Weights of a small image classifier.
Model: 32-pixel images, moe expert_choice, num experts 8, patch size [2, 2].
Training: normuon at rate 0.011, 9700 steps, batches of 384, held-out accuracy 100%.
Data: trained on rendered roads seen from a driver's seat, with toy cars, trees and houses, 51.4 epochs.
Rows from block 11 of a small image classifier, named by matrix and row number. Rows with one number within an expert belong to one neuron, the router's apart. Each number is 128 + 32 x the weight over its row's rms, rounded and kept within 0 to 255. All counts start at 0.
Before each expert's rows are labels from the 100 images, of 14848, where the router gives the expert most weight on average: "lies over" is the class under the peak. Only what is clearly more common there than usual is listed. The data: rendered roads seen from a driver's seat, with toy cars, trees and houses.
# router: router (model.blocks.11.mlp.router.weight, 8x128, trained with AdamW), inputs 0-63
# up: expert up (model.blocks.11.mlp.up, 8x64x128), inputs 0-63
# down: expert down (model.blocks.11.mlp.down, 8x128x64, transposed), outputs 0-63

# expert 1
lies over: sky
router.1 [180 110 119 150 146 170 152 104 102 109  70 124  99  78 130 118 136  70 134 183 110 118 149 154 121  77 150 103 126 132 131 106 147 208 128  79 166 115 123 133 139 120 124 150 165 139 150 140 149 128 128 218 174 189  99 136 110 163 115  87 107 131 115 102]
up.0 [131 135 128 156  90 152  78  92 119 109 119  95 113 112 135 193 156 169 105 137 171  70  81  81 109 164 143 148 137 100 150 164 184 114  23  95  57 161 118 142  84  74  99 179 106 154  90 169 102 153 148 120 120 146 125 155 132 147 172 160 135 100  97 105]
down.0 [102 152 137  81  94 139 160  94 126 140 134 153 113 139 153 106 127 132  89 143 178 117 178 126 127 106  70 132 101 162 107 129  36 132 173 143 134 122 160 126 139 152 132 147 157 128 170 129  92 185 163 118 113  97 163  94  71  58 133  78 148 135 144 127]
up.1 [102 101 136 128 158 141 142  87 121 139 137 102  92 146 101 115 124 108 176 179 130 167 140 108 154 180 109  70 100 119 180 121 191  73  85 115 106  96  78  75 142 150 148 135 143 129  93 118 150 162 151 183 148 108 153 127 129 107 133  74 149 126  62 137]
down.1 [138 107 134 127 132 125 141  97 110 116 108 107 117 125 180 175 158  80  98 132 125 174 122 149  99  93 147 142 103 145 176 104  32 152  95 160 135 119 177 133 144 120  61 121 119 175 142 163  84 209  87 109  90 144 192 135 109  53 131 169  90 111 135 155]
up.2 [204 108 123 115 100 142  99  90  74 149 131 126 160 129 177 141 120 114 174 121  97 120 105 193 123 128 137 141 144 154  93 108  97 179 134  69  69 106 131 220 130  96 108 132 206 102 164  89 141 141 134 165  92 118 129  83 129 220 133 119 115 106 111 121]
down.2 [100 169 129 105  79 118  91 135 126 157 115 110  73 164 115 112 112 121  74 186 105 104 112  95 166  96  53 132 107 178 111 126 161  95 110  94 168 149 188 148 154 131  95 144 180 157 146 141 171  78 136 124 139  70 168  76 127 104 111 118 113 154 115 162]
up.3 [150 104 121 153  90  68 184 152 100 125 116 107 184 204 104 104 153 207 172 120  67 113 147  82 104 114 147 111 111 129 124 156 117  49 169 118 129 184 177 151 109 167 119 158 111 183 163 135 117 145  92 109 129  80 122 115 158 150 123 100 166 113 160  82]
down.3 [118 130  83 110 150  62 114 143 105 140 124 144 148 108 151 153 110 101 103 100 157 117 124 159 128 156 135 130 165 138 132  99  55 137 148 121 169 122 147 115 114 138  94 110  59 174 136 136 149 143 158 164 185 187 155 150 158 120 107 103 133  87 152  66]
up.4 [195 142 109 132 150 127 137 133 109 165 104  46 127  75 161 146 120 118 143 145 161 155  24 141 100 101 186 124 155 108 128 115 106 158 150 164  85 145 148  51 112  72 108 119 167 177 140 108 128 142 156 105  92 150 165  85 159 115 104 103 111  74 104 168]
down.4 [151 163 112 130  97 145 120 113  82 119 180 109 171 134 125  66 120 129 103 160 131 167 128 156 147  90  73 102 136 108 140 122 192 124 133 168  91 154  59 140 133 124 146 125 114 148 162 105 100 177 167 131 130 141 148 149 150 173 101  66 123 144  90 199]
up.5 [160 129 141 108 141 117 174 132 130 135 144 126  95 122 114 145 112 101 177 111 105 169 193 208 149 129  85 150 130 125 160 101 117 137 102  60  90 102 121 129 133  65 100 145 117 204 150 114  86 194 183 132 161 125  86 102 138  69 120 148 172 134  77 146]
down.5 [127 167  95 144 121  78 138  94 133 139 182  95 138 160 135 118 114 113 125 107 124 175 119  83 111  85 113 134 213  82 175  80 202 108 107  81 122 126  83 102 140 189 178  70 124 187 131 200 124  98 174 112 127 149 142 143 158 121 124 152 119  84 139 140]
up.6 [103 104 142 146 139 109  29 152 105 123 158 121 139 180 141 137 122 145 196 154 154 128 140 189 139 116 153  75  95 129 102 202 122  75 148  87  58 109  68  95  84 139 166 159 140 115 104 102 130  87 109  93 173 101 133 135 148 123 100 122 104 166 101  86]
down.6 [ 90 116 116 182 156 119  95 137 134 141  95 144  52 109 136  77 129 101 107 135 164  90 140 176  86 114 149 155  68 135 143 153 104 162 121 116 113 131 110 121 139 101 132 162 100 148 133 109  84 123 114 176 127  89 169  98 137 132 148 188  54 117 151 141]
up.7 [111 131 139 130 117 100 121  93 115 183 192 178 113 190 119 130 156 151 134 136 146  97 101 143 125 197 147 154 123  97 119 116  71 168 102 152 145 129 109 134 119 168 110  66  67 139 135  63 131 104 172 121 168 108 111 116 157 100 112 100 185  96 168 133]
down.7 [111 111 142 102 157 118  55  94 184 151 119 144 179 100 152  71 194 102  46 118 104 120 138 146  66 127 117  92 123 135 131 115 108 110 166 175  87 149 138 132 121 152 136  85 195 127 152 136 126 134 121 158 116 157  80 184 153 182 153 148  90 112 157  98]
up.8 [139 170 125 144 158 110 114  98 140 142 111 129 128 139 188 142 152 129 101 112 128 104  77 123 149 102 195 129 123 145 100 119  94 114 163 175  87 102  77  99 114  80 123  48 150 128  86 139 180  97 159 104  99 157 157 151 156 146 157 141 127 105 104 111]
down.8 [131 195 163 100 151 111 125 131 182 145 174 117  83 142  82 124 107 126 107 109 129  96 107 133 127 101 151 132 133 173  88 179 166  67 126 131  82 105  62 127  97 130 147  67 111 113  82 121  84 158 200 124 171 103 120 103 108 214 107 164 162  88 162  98]
up.9 [152 150 212 113  58 114 138 148  97  97 152 136 120 156 121  98 120 192 192  92 117 140 159 103 122 144 172 141 143 149 162  92 149 152 101 140 141 104 122  74 133  99 146 138 112 104 127 148 150 157 123 103 117 113 147 160 111 116 103 147 131  28 130 141]
down.9 [ 85 146  71  87 170 100 135 127 134 116  78  92 138 178 154 114  90 198 202  87 173  87 143  97 121 157 161 130  73  92  79 143  81 121 123 152 103 157  68 128  84 120 149 123 139 139 154 164 199 141 110 116 154  92 109 168 136 120 115 141 154 108 136  91]
up.10 [125 121 105 114 118 172 181 113 160 182  80 127  99 171 147 164 127 106 165  88 155  74 126 145 134 110 117 130 145 195 168 147  47 119 123  60  83 107 154 157 121  78  96  84 106  82 165 150 118 148 141 116 156 114 182 126  83  97 103 130  97 163 129 111]
down.10 [ 99 173 104  91 138 119  94 112 100 124 173 130 100  98 163  86  71 123 137 125 142 123 107 120 110 137 160 143  56 135 156  60 129 134 131 124 146 166  94 124 152 114 131  32  99 137 168 109  69 152 136 187 127  95 154 174 107 115  79 113 107  63 184 146]
up.11 [138  54 149  92 202 156 130 138 109 137 145  96 114  75 162 126 193  95 127 175 103 149  85 143 146 164 103 135 130 102 130 137 155 124 165 149 159  94 116 102  99 145 162 164 108  78 158 120 118 121 155 137  78 180 165 166 150 156 119 151 151 136 167 126]
down.11 [ 89 123  74 128 120  96 170  79 139 123 116 132 173 162 105  79 140 154 131 110 183 116 114 116 105  56 143 149 116  75 176 113  96  98 149 128  90 148 173 121 118 105 150 125  90  83 133 164 131  98 190  89 144  87 171 172 179 140  93 151  78 129 145 175]

# expert 0
lies over: road
router.0 [156 131 172 123  87 167 120 131 135 132 117  94 151 127  78 143  89 194 160 106 136 138 121 214  64 135 117 126 134 147 109 109 189  87 148 159 102 160 115  84 101 150 138 108  95 139 130 176 145 127 118 136 109  69 124 156 153  88 119 117 121 143 166 192]
up.0 [ 96  64 214 111 104 139 130 133 178 133 144 170  68 117  83  78 161 118  94 105 147 115 120 112 131 203 118 129 133 145 173 117  98  76 173 138  67 207 128  76 136 140  58  57 123  91 115 137 146  98 142 141 118 129 154 100 149 131 193  61 137 156 139 112]
down.0 [117 102 119 154 143  65  95 141  89  70 133 167 120 161 113 113 144 178 112 131 111  86 131 117 135 174 103 165  87 122 105 115 183 182 112 129 101  76 155 120 113 158 146 135 186 151 103  86 162 184 125 112 149 108 120 195 135 182 172 141 176 130 142 105]
up.1 [136 106 166 102 141 109 149 115  89 146 104 219 167 175 102  92 111 101 224 103 124 102 150 154 107  98 107 113 149 120  81 107 104 125 114 134 100 148 142 190 125 136 106 167 129 115 127 137 157 108 180 145 101 119  97  89  96 224 136 152 109 150 110 145]
down.1 [131 134 133 102 112 158  89  94 119 161  93 121 151 144  79 123 131 152 168 138 131 104  96 195 111 144 103 115 129 125 151  96 117 108  99 148 147 105 173 149 128 182 113 153  95 136 132 120  99 141 138  83 167 181 130 113 175 132 109 106  57 184 174  48]
up.2 [127 146 152 127 119 165 119 180 109 106 106 134  84  98 114 142 129  88 180 131 142 143 175 142  90 115 122 119 152  97 190 132 175 189 143 129 122  95 143  80  66 170  80 104 128 126 195 113 216 148 100 128 146 190 127 184 169 132  76  74 171 173  90 113]
down.2 [ 39 116 133 162 174  72 140  68 147 161  86 128 162 135 135 116 125 117 120 114  87 164 140  73 113  86 159  99 125 104 116 160 109 133 167 174 159  94 105 121  74 127 135 110 115 139 141 161 164 143 138 109 117 109 133 114 214 152  77 167 150 182 104 160]
up.3 [ 92 201 117 139 166 133 135 138 162 114 136 179 150 110 126 105 114 205  75 126 151 142 131  94  82 105 141 134 161 145 143 159 116  74  86 122 124 146 180  52 144 149  89 155  98 131 123 134 164 103 152 134 102  80  60 154 106 153 180 148 124  90 154 110]
down.3 [175 150 144 156  92 128 141 149 154 128  85 105 118 148 136 135 148 125 128 137 115 102 134 157 174  90 121 162 122 132 133 161  28 125 152 121 193 116 154 103 158 105  82 136 124 156 124 119 121  77 109 156 101  75  35  98 105 145 164  90  89 141 156 111]
up.4 [101 104 136 109 182 188  91 119 116 101 123 158 193 173 170 142 147 139 126 132 176 142 148 130 157 118 107  88 141 125 147 185  94 167 118 198 116  81 138 139 119  80  97  97  95 128  83 154  90 120  92 110 161 108 138 101  78 155 140 173  97 172 111  95]
down.4 [ 89 110 150 166 121 139 153 185  62 128 160 114 109  91 107 139  75 143  80 126 101 128  99 175 126  95 132  87 121 129 134  73 234 138 105 126 123  55 148 171 102 138  96 157  81 147 111 107 151 125 132 113 105 132 115  90 170 133 132 168 127 195 123 154]
up.5 [124 178  39 148 167 103 144 158 100 132 152 136  43 148 109 162 188 143 119  96  80  88 124  73 123 187 167 127 146 141 111 160  83 181 158 139  98  94 161 152 108 113 160  96 139 140 138 129  89 104  88 125 109 217 114  81 108 144 111  99 130  88 107  79]
down.5 [167 157 112 123 185 131 154 108 118 120 120  93 198 200 108 188 136 108 154 124 187 109 126 111 131  93 132  87 101 138 140 135 141 104  89 113 157 152 102 117  73 177 131  84 163 112 122  71 119 127 161 169  76  88 110 158 162 118 104 118 126 135 161 192]
up.6 [124  58 133 137 215 160 120 161 113 107 161  99  91 157 142 123 125 172  99 149 139 160 145 131  92 174 185 117 131 111 130 156  84 100 120 187 135 110 165 118 124 169 143 142  82 126 127  81 109 141 122  85 209 112 140 163 134  31 137 147 119 162 106 122]
down.6 [109  69 130 130 104 158 163 176 163  93 117 111  81 212 144 156 128 121  96  97 124  73 144 127 115 117 158 136 210 167 129 138 107 139  54 140 136  86 130 146 133  53 114 138 142 153  87 123 174 108 154 109 102  77 151 116 170 145 149 122  51 149  94 186]
up.7 [194 121 138 153 147 176 118 104 152 136 163 163 130  82  91 133  90 138 141 115 181 126 108 105 141 119  70 107  97  62 118 191 132  43 128 149 116 154 176 130 124 124 157 127 136 103  98  80 158  92 124 159  92 157 110 148 145 128 134 144 103 118 122 127]
down.7 [140 179 130 125  55 138 105 143  97 124  98 140  88 144  60  84 122 139 121 117 121 124 119 153 116 116 101 244 123 176 190 114  98 128  79  61 119 123 183 138 124 131  92 127 157 151 135 157 165 133  92 131 168 149 170 153 165  82 142 124 100 121 159 150]
up.8 [187 231 169 157 128 149 149 144 133 106  80 159 151  83 120 127 137 134 119 139 146 120 112 207 101 135 139 176 181 106 132 125 154 108  83  86 112 131 156 129 218 138 103  55 113 171  64 115 165 152 138 149 107 138 158 137 158 103 120 122 117  88  93 118]
down.8 [174 129  71 196 102 136  78 120  91 107 122 117 118 128  90  96 144 139 122 138 178 143 170 134 152   7  88 148 161 109 137 149 186 116 161  79 139 106  90 108 111 129 104 100 120 160 139 195 108 116 181 105 150 136 137 113 123 108 146 107 140 133 157 117]
up.9 [149  59 135 102 100 176 132  69 123 128  85 122 110 119 102 129 130 116 104 127 168 129 141  95 159  58 220 101 119 138 140 114 119 170 152 229 112 120 118 122  79 141  73 145 102  94 150 122 139 142 147 118 143 168 111  86 116 142 144 174 128 100  72  96]
down.9 [109 159  88  66 174 129 103 169  57  83 158 114 121 133  97 142  98 120 155 140 140 125 150 116  94 147 159  95 126 144  72 140 148  85  98 145 165 127 108 164 130  41 142 115 113 144 138 125 138 166 150 114  84 151 130 119 105  99 155 161 144 152 111 143]
up.10 [175 106 151 118 134 182 125 143  99 139 203  85 115 120 128 113 158 138 146 124 134 102  61 161 122 107 119  96 108 172  99 147 161 110 103  73 110  44 131 108  81 140 162 106 104 201 132 128 110 158 101 108  87 125 129 109 175 140 140 161 133  55 142 114]
down.10 [159  76 136 123 140 115 122 127 107 136 129 121  95 182 157 182 133 115 103  90  42 110 129 129  46 152 129  88  89 145 134 168  92 134 141  73 108 195 134 133 164 121 100 172 154 124 108 197 139 158 135 140 193 124  68 118 134 116 140 142  83 105  97 141]
up.11 [101 242 182 138  98 113 108 195 143 137 157 180  90  88  96 112 112 148 109 121  99 131 142 134 157 137 114 163 135 137 106 121 115 125  81  98  58  78 135 115 151 115 133  41 147 137 144  84 120 158 104  95 139 132 138  96 115 101 122 129 136  88 151 164]
down.11 [ 93 178 141 123 119 130 133  67 167 174 174  93 134 119 132  60 155 185 164 178 109 162  72 155 147 113 116 121  64  95 141  78 156 125 206  96  58 139 125  68 155 219 121 125 151 133 149 167 128 113  95 112  97 124 142 162  81 135 139 114 121 115 130 116]

# expert 7
lies over: sky
router.7 [155 163 156 134 104  83 154 149 141 113 215 136 166 171  92  53  91 141  72 154  92 145 140  93 179 161 100  70 115 124 125 112 107  45 133 121 125 118 145 127 146 133 130 154 117 166 170 153  80  58 143 120 118 131 144 114 114 148 101  94 186 143 127 147]
up.0 [ 80 168 126 150 168 125 104 116 122 126 166 134 169 133 146 104  86 126  56 109 155 164 169 113 163 102 176 152 156  97 103 179 201 124  79 126 129  71 152  99 159 158 129 151 149  92 131 134  88 146 125 150 163 141 115  98  90 148 100 103  82 179 145 117]
down.0 [159 110 155  89 122 153 125 167 119  91 207 151 113 162 152  83 129  57  94 112 136 135 175 106 122 105 160  99  83 115 153 118  92 115 110 118 202 127 162 121 161  80 113  80  88 133 122 159 130  83 171 175  64 125 143 124 150 151 169 137 133 133 159 167]
up.1 [144 106 206 118 178 168 133 108 132 151 169 119 192  64  87 167 163  69 160 123  87 133  67 137  80 128  89 135 108 150 109 117  74 134 112 137 144 126  37 110 145 131 126 112 146 168  96 184 126 122 111 156 155 134 165 113 176  59 124 152 140 140 163 136]
down.1 [100 103 153 130 144 131 122  73 162 143 149 153 149 121  81 158  88 171 110 150 149 119 114 188 151 157 105 182 106  99 117  89 111 114 151  79 110 107 139  81 144 146 146 103 123  69 151 128 152 103 142 145 122 141 175 141 156  44 108 147 101 119 118 136]
up.2 [100 165 115 132 142 108 133 118  76 171 140 181 144 177 165  98 149 159 116 138 120  87 190 211 139 117 193  93 162 134 136 165 114  94  88 110 102 127 153  85  94  90 144 139 141 132 142 140 114 167 114 150 175 167 137 105  89 146  70 175 134  97 117 181]
down.2 [137 144 141 124  88 180 129 114 112  89 169 153 105  69 114 187 128 100 136 116 181 153 113 105 111  93 147 106 155 120 135 138 144 138  77 157 133 106 138 143 175  94 175 134 110 150 125 116 111 164 204 121 113 154 148 148 119 139  82  95 143  70  67 156]
up.3 [116 130 129  82 168 115 103 120 124  92  82 171 113 186 140 162 135 142  67  97 108  75 119 147 144 140 118 153 148 186 153 152 168 157 115 109 192 151 157 171 130 125 130 177 119 178 170 190 148 104 132 157 166 126 148 157 147 167 122 150 150 143 218 153]
down.3 [146 156 151 159 140 118 167 151 134  84  97  71 138  89 126  83 131 107 124 151 149 141 142 164 155 131 153 136 137 160  91 113 109 119  67  69 126 178 139 161 178 172  90 154  25 151 117 114 125 156 131 128 109 105 123  88 160  84 126 114 108 153 106 184]
up.4 [172 112 166 105  72 165 147 206 204 120 142 155 148  96 115 100 130  73  88 112 138 134  83 146 154 159 120 114 144 119 167 213 125 133  95  92 120 141 152 183 156 210 157 125 139  99 156 164 139 131 126  74 143 135 121 154  82 183  81 140  88 138 151  91]
down.4 [134 130 149 107 144  77 113 146 137  68 129  93 115 115  84 130 155 114 120 133 119 135 126  94 148 141  83 149 146 123 124  89  99 136  78 191 227  76 147 134  69 163  43  93 104 206 109 196  91 108 132 138 152 173 206 107 154 136  96 153 109 175 135 126]
up.5 [144 153 171 158 140 179  77 159 116  92 133 193 121  80 150  84 143 117  99  82 152 171 129 106 110  69  76 123 159 164  75 135 154 178  80 107 136 128 120 125 117 120 142 131 146 163 113  78 166 144 118 143 167 122  87  73 132  91 153  72 121 100 128 189]
down.5 [144 171 111  81 153 148 189  78 175 149  95 119 163 169 128 125 158 127 119 134 123 147  81 121 141 194 101 120  97  88 112  96 115 163 104 109  69 159 124 160 141 150  77 108 193 147 204  77 126 146 153 102 135 177  75 145 144 114 139 117  71 160 120 157]
up.6 [ 82 116 222 143  86 130 135 129 162 184  71 177 161 114 128 128 146 162 130 101 106 144 124 131 134 125 137 134 125 143 133 146 148 121 138  82  87 129 102 148 105  84 170  99 132 142 194 110  81 169 115 121 149 108 147 145  82  47 109 114 145 234  93 125]
down.6 [201 123 122 131 175 106  86 144 216 108 161 152 149 132  89 153 140 119 167  99 142 131 131 111  93  99  88  81 150 111 130  80 201 130 133  96 115 116 106 117  77 184 155 164  74 116 141  90 110 135 157 107 131 171 163 143 152 135 155 206  82  90 149 141]
up.7 [137 122 128 130  83 176 126 134 113 148 125 143 127 159 102  74 155  97  96 165 162 147  95 123  91 105 105 220 139 119 160 140 124 121 176 210 144 139 110  68 149 160 113 128 111  63  81 111  73 145 170 148 129 128  98 119  97 108 136 111 142 121 133 134]
down.7 [114 178 102 138 103  77  53 125 119 124 117 188 180 136  93  97 110 103  91  93  96 115 139 126 131 193 122 155 171 137 193 132 160 162 125 121 153 141 118  79 152  88 152 116 173 136  88 113 136  99 182 127 155 136 154 103 153 123 105 120  99 155 109 117]
up.8 [ 90 128 149 124 146 128  82 144 110 143 165 157  41  97 100 164 133 102 124 102 145 140  75 139  98 153 146  64 155 118  98 116 102 172 168 136 102 176 116 136 119 115  99  78 165 118 202  98 153 168 115 184 124 172 111 158 131 113  89 136 171 105 110 101]
down.8 [134 161 178 146 126 137 163 176 115 116 140 111 125 169  78 115  98 152  91 142  84 121 141 185 141 148  71 148 114 167 117 132 107  95 134 126 136 143 152 115 164  87 130 159  94 139 140  78 127  97  96 102 105 154 121 102 148 114 140 138 135 155  61 136]
up.9 [147 152 144 116 111 175 125 138 132  56 126 123  89 119 164 150 160 112 146 154 109  52 167  90 127 159 117 102  95 156 131 108 143 133 214 123  77  77 121  97  97 115 108 135 101 155 145 122 149 167 124 181 147 135 178 176  95 128  88 134 179  97 109 126]
down.9 [103 136 100 120 212 128 131 119 149 105 139 112  79 103 107 123 130 166 106  94 123 134 122 182 161 115 105  84 170 143 121 101 160 179 148 116 119 129 219 144 129 158 100 167  61 197 138  90 107 114 107 156 120  96 122 137 114  99 170 156 136 126 147 166]
up.10 [103 178 190 117 116 184 126 204 132 117 220  87 136 143 144 135 139 147 131 150 146 109 149  81 132 130 104 117 114 113 115 107 130 118 126 125  99 128 142  55 169 187 150 121 137 142 150 154 111  94 133 141 101 121 174 143 124 111 117 127 122 119 179 136]
down.10 [147 171 163 145  98 118 104  86 176 108 158 139 128 150 129  82 145 105 129 143  88 150 124 177 145 119  66  90 126 104  98 126 109 138  42 116 164 141 140 177 171 135  78 112 170  91  55  74 113 144 132 112 134  93 129 138 135 176  95 180 138 113 149 121]
up.11 [133 181 225 126 147 117  85 131 170 157 193 140  89 155 103 108 124 168  96 161 111 104 186 116  81 136  70  98 135 117 160  90  86  82 100 150 127 136 104 128  91 130 105 130  88 132 146 114 138 104 163 121 134 132 166  98  98 106 149  97 180 111 173 183]
down.11 [102 156 101  80 110 117 105  89 178 120 116 149  97 152 151 145 162 155 117 174 173 135  95 164 162 109 132 134 102 158 116 109 106 126 179 124 116 122 105 153 199 101 116 104 168 100 157 113 120  71  88 144 160  97 186 108  63 124 163 146 120 143 159 113]

# expert 4
lies over: road
router.4 [132  69 101 133 120 123 143 145 151 181 109 124 152 110 150 140 151  94 130 100 124 136  59  45 124  98 133  50 115 121 136 127 126 113 166 129 117 129  88 161  99 137  91 123 111  92  67 202  65 115 103 114 137  69 150 145  77 147 112 149 168 129 166 166]
up.0 [179 172 114 166 121  93 152  96 165 114 132 118  96 153  99 150 112 127  50 142 108  97  97 135 132  98 123  57 177 120 146 141 202 113 120 145 139 170 200 149 155 119 169  87 140 124 134 153 125 105 156 152 134 161  81 112 139 136  42 109 171  97  96 106]
down.0 [ 51 145 148 135 146 133 153 161 112 183 184 155 134 156 101 166 196 127 107 100 184 107 110 155  82 125 101  72 126 108 164 127   0 126 111 123 130 138 126 121  73 143 120 126 115 129 129 144 142 109 142 126  88 113 181 114 117  91 139 142 142 105 147 113]
up.1 [102 105 175 177 171 112 133 128  92 151 157  92 182  87 104 141 150 147 156  97  82 107 143 169 108 118 157 122 141 121 156  51 146 138  70 119 134 114 150 147 121 127 148 140 119 137  77 116 120  46 167 120 122 116 188 106 147  65 102 145 172 150 141 121]
down.1 [147 114 169 100 108 200 119 151 132 125 139 154 115 155 103 178 104 132 134 111 175 128 146 138 140 152 101 162 133  90 157 155  53 148 134 129 158 157 116  91 128 109 136 106 161 157  65  70 116 167 149 101 143 146 160 126  90 119 102 136  51 173 122  97]
up.2 [124 126 157 143 119 168 109 131 117 188 149 204 139  67 170 172 103  91 155 110 134  99 132 141 108  78 163 125 128 105 159  90 100 149  65  82 165  98 127 155 175 162 142 112 199 159  72 132  61 116 195 163 110 115 124 141 119  72 175 143  79 101 177 103]
down.2 [128 127 109 109 111 137 159 155  68 131  86 136  96  85 146 158  70 112 121 111 153 159 152 179  82 124 119 153 108 183  96 106 143 154 130 129 174 135 202  56 123  91 141 117  48 110  97 172  63 201 180  92 177 141  88 109  64  88  94 130 185 135 107  99]
up.3 [ 52 122 181 111 152 169 100 221  93 150 122  99 150 171 158 182 161 153 146 150 112  95 157  96 137 130 102 131 147 123 128 106 128 170 160 140 115 110 103 196 170 177 100 112 175  87 133 131 129 109 156 117 115 122 158 102 125  73 140 125 164  82 128 114]
down.3 [129 105 115 133 118 158 149 131 140 138 104  93  93  96 124 153 173 149 133  82 161 156 177 158 101 147 136 145 129 117 148  68  96 113 143  80  67 110 118 138  89  86 180 171 143 168 111 230 136 117  51 150  64 115 159 122 153 130 115  65 109 193  72  78]
up.4 [123 103 131 137 119 137 121  98  95 107  98 164 162 150  79 150 132 153 152 153  99 134  78 145  74 133 109 153 117 146 133  96 135 127 129  71 180 105 214 126  93 164 167 140  89 165  92 145 140 165 160 146 153 176 112 133 118  78 137 106 107 144  66  99]
down.4 [176  76 124 121 144 188  70 110 158 106 130 166 132 101 129 152 138  93 125 135 115 153 119  78 203 100 156 128 147  73 121 166  82 104 124 198 139 153 149 161 122 110  87  79  98 131 107 110 113 141 169 139 183 145 135 138 164 168 185 102 145 113  82  98]
up.5 [134 102 118 153 145  57 118 131  76 187  80 102 124 146 108 157 121 118 136  86 172  63 130 125 117 216 181 103 131 112 156 119 137 132  94 110 143 160  61 169 148 126 160 143 182 111 103 152 135 150 111  68 117 183 130 122  93 180 146 136 112 130 124 132]
down.5 [153  86  90 161  98 133  88 137  81  88  92 118 124  93 109 110  95 119 124  96 126  61  95 159 170 118 141 121 162  86 130  89 196 189 123 104 118 171  94 206 199  98 146 126 149 126  73 132 159 186  58 123  75 141  99  94 128 107 128  72 129  94 160  89]
up.6 [135 130 144  88 162 111 167 123 103 110 175  99 125  81 148 156 123  90 184 136 112 115 159 105  85 193 151 120 132 133 149  67 116  73 117 116 166 124 143 168 133 174 161 143  72  97 122 152 140 109 179 177 129 160 111 127 105 193 127  72 156 100 101 131]
down.6 [138 124 160  82 127  89  80 139 124 155 118 143 140 106 159 119 135 146 147 204 143 125 127 234 118  94 165 183 160 165  90  82  81 176 113 132 134 145 196 188 161 115  85 149 125 155  65 126 138 127 169  96  81 140  89 165 109 169 101 139  86 123  90 123]
up.7 [213 147 122 134 165  34 132  90 107 149 110 107  85  80 136 177 120  76 131 167 161 167 138 151 113  98 183  59 109 123 114 143  93 133  64 147  66 108 124 149 110 103 188 143 123 153 119 123 163 145 141  53 149 122 156 106 158 140 121 164 140 113  60 116]
down.7 [106  95 157  67 127 103 120 161 168 165 155 198 113 131 102 131 212 163 157 136 163 100 116 157 164 121  83 127 101  96 107 140 100 186  45 163  70  89 154 138 121  81 109 101 143 128  96 101 124  95 146 127 140 106 141 100 113 111 168 147 126 129 196 175]
up.8 [130 156 127 160 129 100  94 107  90 106 171 163 119 130 110 147 112 157  88 165 147  96 110 110 135 167 114 115 126  71  78 103 164  78  93 105 165 170 206 181 122 127 155 155 102  98  57 156 128 109 113 155 153 118 147 112 137 171 128 135 170 167 150  80]
down.8 [121 104 135 142 127 149 112 104 121 132 144 132 109 102 140 127 173  90 103 113 178 121 110 122 148  72 132  99 115 112 137 117   2 119 122  96 159 110 168 111 160 125 140 132 133 106 105 135 124 126 112 130 103 143 205 151 123 128 143 157 121 138 129 147]
up.9 [158 127 126 106 138 130 107 149  84 162  73 145  68 138 114 131 175 110 119  87 106 122 178 191 160 230  97 161 126 122 177  76 124 124 216  96 120 166 111 146 176  86 106 184 147 120  72 107 109 128  94 152 125 100  93 153  86 115 181 140 149 154  84 126]
down.9 [123 145  89 160 107 153 151 124 133 133 114 152 121 117 166 105  77  66  82 161 133  79 105 139 121 158 105 112 107 161 114 109 133  93 134 108 151 118  94  90 172  79  74  87 157 111 106 158  63 142 153 164 155 107 133 134  64 176  94 112 107 161 131  71]
up.10 [170 196 137 100 124 147  86  78  58 155  78 130 161 128 144 116  97 107 168 138  79 173  84 129 100  94 100 192 150 115 129 154 144 123 103 104 175 123 114 145 131  91 102 130 133 108 101 108 206 144 108 112 149 141  56 131  93 126 128 131 151  74 102 137]
down.10 [149 129 148 128 130 137  98 120 134  83  35 124 114 164 142 206 159 168 154 178 138 189 153 134 134 166 111 175 125 190  66  68  51 117 154  81 172 104 126  96 164 180  73  79 130 138 127  85 132 147 133  99 157 123 133 121 143 111 140 143  90 130 109 155]
up.11 [ 87  80 168 113 188 106  95  81  84 167 151  79 129 152 106 166 149 128 107 150 101 130  95 173  88  68 140 119 102 117 158 154 102 151 101 103 118 131 143 110 104 137 118  84 102  91 165 130 107 174 135 111 186 102  93 108 116  94 123 125 106 165 145 103]
down.11 [135  98 166 139 140 165 116 109 168 154  99 148 188 152  82 123 137 186  59  97 127  93 143 129 119 174 145  96 130 132 153 140  87 117  96 127 104 167  98  89 101 137 171 192  99 123 167 136 171 125 132 149  76 164 123 150 134 132 180  97 114 169 116 171]